{"patch_size": [4, 4], "optimizer": "soap", "learning_rate": 0.0025}
Rows from block 6 of a small CTC image transcriber, named by matrix and row number. Rows with one number belong to one neuron. Each number is 500 + 50 x the weight over its row's rms, rounded and kept within 0 to 999. All counts start at 0. Numbers have three digits each. After the name is the row's rms in percent of the matrix's.
After each neuron's rows are labels from the 100 images, of 14848, where the neuron reaches its highest value: "peak on" is the class under the peak. Only what is clearly more common there than usual is listed. The data: seven-segment displays showing three digits. In brackets: how many of the 100, against the usual share in percent.
# fc1: MLP up (model.blocks.6.mlp.fc1.weight, 1536x384), inputs 0-76
# fc2: MLP down (model.blocks.6.mlp.fc2.weight, 384x1536, transposed), outputs 0-76

fc1.75 053:618473428482473583571494491457500471472532588485518460468512505492539448384521508519582559428488561481527515577513541527580605464468429452430505376500449497428580509531347512424490490646514476494554521571466494573574468461452527521
fc2.75 058:479490376469492458538399457411404602555469484519498548548456475558503525465445448470497484566488464432542557523469513500393529517493475522465574414523504482515542547430543488521508545486490413573402513477484477457642496416534504524
peak on: screen (94 vs 39.1)

fc1.28 138:438525462537540466453558468517433493505507547558545488526506486476493470509508585540428411427501521541503494506520487452520495410480461469475564497507548499475505469571535460502477443493520564477450479519546555540425499507509521518
fc2.28 125:454521432476500485507469451493510462492566509505490481500512852472422552473324625526500453489411538490393506568456464459536515470484521481599548513480470529524491478511492429413541516492492515539450501573549498528487467498449449530
peak on: surround (100 vs 59.3)

fc1.504 112:523528496499427481511481484458527551497533631493621483524528545513501455502626532516435470468526535539509547618567423509493434487467531467455492556508485432405445535501599548469505486583485569480404501442579557495480511548547457507
fc2.504 114:511439447515457490537525460518489419513537518464489541475490870552424563473385582450520500460486493490349498503498438454448519472540487572616499506487490566522495513537495440492580501517500499492462483601557558501549494455488459508
peak on: surround (99 vs 59.3)

fc1.718 107:444494484512497509522449523517525569481505493516523589413547492527582551554535514553498442488485562482483479531484477624486451486494573514508471532423551479479502537505464450450520544471560440518523496466564494470540448415543557499
fc2.718 118:546499606547479515573457627408460420428393407450451513513402557514490474455493499605482519593504493469400524605494517519515475451499398512523521498523523554498563505520541489447473510490500443536480413416582515490456436590533500568
peak on: screen (91 vs 39.1)

fc1.417 127:477556511519488481457438549447474560497440497539394483522481472539512519508502495597555532495456499471457500481602431433561523454483571512460453511590478548416546318405521518508491465500549512442484513537476500526435438412523482565
fc2.417 107:470503502525457521469505558506473517462528487515491444418559500493414509502430451415508498528554447550509447492485557485550484529393473502530460364454370530604570511528533471552434518462429536522481515528503456473468480499583396493
peak on: surround (97 vs 59.3)

fc1.669 102:420491509520571535412532462600475376480531541436390538455448455425537484526585485486589545625466561483524477504477428482491519403553462527494378502660553489600458505489498459569561451482510495544419492502469610497449441469567541437
fc2.669 107:510421571437448435465520535543507502519418494512489497364553518556532526485550479441491555417524539580575422568490489550474553520420491553545503520506527468494431487516514408489506525482523537496438519522697507539461418508474546495
peak on: screen (96 vs 39.1)

fc1.212 107:465557536561490479478429455554537594469527539510485413487492570500446522537468496494513515467551496482453502490492531440542546405461531497434497482560508526484518413426455475506514517576408558413508487501513422480493492475479503413
fc2.212 115:426519542475462477499459466589527465471462466483481577490525498521538533456488499462461619486466500457496591467551542480467539502518480569533584503536507512616456509502475431475515535545522435529436494553489507528593406459513635462
peak on: screen (96 vs 39.1)

fc1.329 128:481506479584506506504483474491500534475503604566576466541505521497520546493502559519429499407556507620540509540563485488529483477502424468484508556519469408485459465544508508420443390540515502434475529527477493465456494529545459494
fc2.329 120:485501447489489453501458421527550424508589493483496467510500890525416575458329576448497504454441526475415464516446434436534475507528519546651503535481490533546510453531513437499560505465487458500497521554512522507555488484417425491
peak on: surround (100 vs 59.3)

fc1.34 105:545500479405450439457439473531531456487520463512541559464517569429571415451543478510541390480502495459412412544451440531597465570529558452518468507575470522556450458523526456518479505519480439608471491578550599416520525501493438454
fc2.34 105:501460509451503476513467489545421592507428502433503372424621492506514593577472509475496483499486500493522558525494480479508470498520499530496502432493484388524428515462413453431534481479583478452532517482527465500520542445544469458
peak on: lit segment (37 vs 1.6)

fc1.700 119:423547462592435463503498392527518491468467512501657489620458499465498447536472448525414463472532572521443513499472521512536502454468514477433501455490494485554475483538492536431481510437482524553549549519547519507472464418507503517
fc2.700 110:499536456481534482544488508465452472502564501465488525494520796492400503490422598447484471496536482429404513534505468475553515509538527496602526524480447533506501473590469473558506545479546454473395534521489572487555396489441433519
peak on: surround (100 vs 59.3)

fc1.719 110:483563554625404487508496431547491477514583573469610476503528474519470476558403505459438419543485537568494549543446528490526498525502510509521507469482442394489511503475545526462445461504380489498485604598531573447516452478496508453
fc2.719 124:530470524465505547627476497455497486481597480441491560475513881583454492495346510489499476469500466429264464503494472419477470513530499552602464493496420538517575449569558471498548556496511420487431457516493524476529458529469499480
peak on: surround (98 vs 59.3)

fc1.641 105:570578500522563400511511458465471523472489491542524583523393429491559491434572571427542405539484497451508499523391494370513514455506546516495594515473439551520559542534532634468489511499496539530553493472457512473495540449492529497
fc2.641 104:470587476559496514486508462529583479539484508456504507548559611547451455438482469592469578516519468487548490477507446509443516540511567503521466460425581515452484568499475503508575516514601554541461496564507528623566483499528536543
peak on: lit segment (44 vs 1.6)

fc1.388 063:470454575425475490484583508503500421487478450489551513521545522508479509552491492499424522463517463572591561552660524545594515409514513502540420503530611468504440545509442498526437470462522502659452534504573376495439556480408498529
fc2.388 061:461496493514458485556465501464481498405472593564451533467478491485479505507562470574533510478500482477545467449480491491524417447532527497614528595450502527609471497521471452582442553454531485581468509502565517516519448496499490504
peak on: screen (99 vs 39.1)

fc1.280 120:462550573548373466449448487554484459492610558432562493508518492512527570523495554484458485440547468608580513532548541498511498486560466540584543504497438511526589545478464514453404452474405520481466524594532569412543485517572479433
fc2.280 123:548497526426498508606516520525545483493591515465505551509524846593456534480340525490500492471475496490267458514476474424440470517545526536623480545502416549501547500538505470483535544506520441510442452536515543462497435520455512456
peak on: surround (95 vs 59.3)

fc1.699 111:497496507449326539559549497486401486511499483454553523477420492504536499343516524379477494495491494525519562399491525525491483534550491485563490539544512548473481469534429602463496500480538427525510480483578500497576511500442442456
fc2.699 105:506521477499462465466376503572542422447486446567538506420499358396419560537532468519546432510518541505462461499468485518356435518510557483512453518483457470502392537588488617513502513512502484583598459502455483557495468503412535444
peak on: screen (90 vs 39.1)

fc1.616 107:533464512466497466484470612472503519495519504503492491508483556494498487569553422512523492509520416483479403553555501402530512488481508540535598513418505528572464562452503506502500533577541461378416498490441569466499480476540477444
fc2.616 107:503484494441433511500549476512507499482418530473442383509466495642449507574480499429402451508446403489435515534543544428484544499492475498431492492520445498495541540505512521421465509498460489508480614521461520448487552497465490507
peak on: screen (100 vs 39.1)

fc1.30 126:465502473523488473513578483546442474498478614568494539494538419448469511501492586561463510487503574557555526517549541531480580458431462410506532531537571391512537514491509482527516473483485605512488500499471443470549499460500494516
fc2.30 119:408544452415526446514493500502617453550587569530597494415596662512410518434419542482539513508461495443392508518476455477479466473487554434489541547509498462479471480454512558544639489484432527520427476486536480534524509427451452504
peak on: surround (100 vs 59.3)

fc1.741 115:459598527490603504598463471425502397543474433477539496475451472476518456522493534422524429517494481470485528500535565484457499409608533671492582503442580529499561537517427649499487462473527575513441457512418485508498552521441543511
fc2.741 110:489503598409472471456570403529523511500567483462448486565562520484470499460409494499500521543489523541587505384507489483556485424431600515489525411479538505470584623589449468458564578475524503558503518501422487571550502478500530519
peak on: lit segment (44 vs 1.6)

fc1.87 104:515506490435423388426460522553574496501510404501683532387522547497551463432501493454554524492468430504353473544404515473524503555533542490535505459566566531447467455491495419527466511521498516553467467496492475408571561546541478403
fc2.87 108:505445402426458462530482529551499504476503511477505448554558455496503602510477463408509454509462553511509583518497492423458413479473551565497450493502443358500490477479458537489541480470528402496562580536522537530525582443533526448
peak on: screen (80 vs 39.1)

fc1.500 114:478591476573399466463548491548479501429559618492587461536554518494525472515491558498301493430496517596495511456495475478588497488453548433483504481514472485451497384473513539414549545477491487463530604539548581494463417389502486491
fc2.500 117:525512484501527560591511527491454468577596492462538538449510770500419513486358538464520489425501503428368500551505501462407474450577481528589509510482448516532556465608503492495566553501549475508407469563459513495545458526489437529
peak on: surround (99 vs 59.3)

fc1.600 109:510552517553511444462499526518458505505500440511446507515520545491558498562455460462525539466465497559596501532534469507485608492526474546531555454467477438519550450464431506538511485445529499495529439525505487436554480427457499580
fc2.600 120:506524499393556498518520520489456486513462423535459438592509479484570465516546582500545523472540504581483488550435445482500438532487499445523459443453537454521537522493441483606433551443509425480434560566484503383570495520502497498
peak on: screen (100 vs 39.1)

fc1.109 121:524516520563361469430617474554530490487478457500530431557425509594462492695504558500487470465576500543499547451458569381438521516458501507546487538478469451484587360488507552487465462426519502519500527460594427496584472488492475512
fc2.109 112:490490585409494505501465460476496513494429498465496544442521589581485527462397445522443459515420558387471502564482485526487496483465544466354557542480520504520532424494562513515501494518493517534539550468502445473548493532491493520
peak on: surround (91 vs 59.3)

fc1.401 128:500512554492512536533470482569515453446520436513401500504502515565487506503479459479495559540498509435580501459533603512503445490512495429525533529435376505534485425470508530528530481464475514531420507480543532514499414489442452504
fc2.401 115:432436531479562523617566567485516527438500455493543494446569519541538532543462572479510456515477493446503552404461455457614478508503484499501501548532510518452446546529491508445566572496516523479526481470629529542494443470453501484
peak on: screen (85 vs 39.1)

fc1.729 100:515543545479542587601531540477516592415486443505519572453355485524394434490514498364487529465517526479531468466513508494450467461451491533528533565508490489501589497495524564490440546530517528502490500547349459477513549584396502582
fc2.729 108:503582500456507513483525449517593434532548473418444426563497574480555448454510446472454503475492442424549527561502446554534524559511524500481476434389590514488495495483559517553492497545502534476511449511497476476537504579494540476
peak on: lit segment (44 vs 1.6)

fc1.252 109:562543457415524495509365548479485496504464527478523461470542523487490532577472487599530615510500406427458508650456472564604471507505588491499486528563542471506504451432513411499422482541482442408468478494501469539507477479515462532
fc2.252 114:521511518478483500491433504498367534458468483465544504472507521498509615535505500579510490582502454459563564524527516535529469468435599507468511470500486411586492431506547459500609544551579529521464556420500458502562383555612570457
peak on: screen (94 vs 39.1)

fc1.424 104:503490473521550493522473527502498539472553488523440500506453532523495474489528459518509506503509437494503394499504507395467430496486476513505549447463475518598466495517457537476469501614526489419464491518480576403519520470515429448
fc2.424 110:516490492516477509521560509475513495478439547452407320453438541605510468504444484422426501548454372452465511521527525488528556551515465454466501513497364466436627481514525468470492502556477483491527546567453516458487539531507493482
peak on: screen (100 vs 39.1)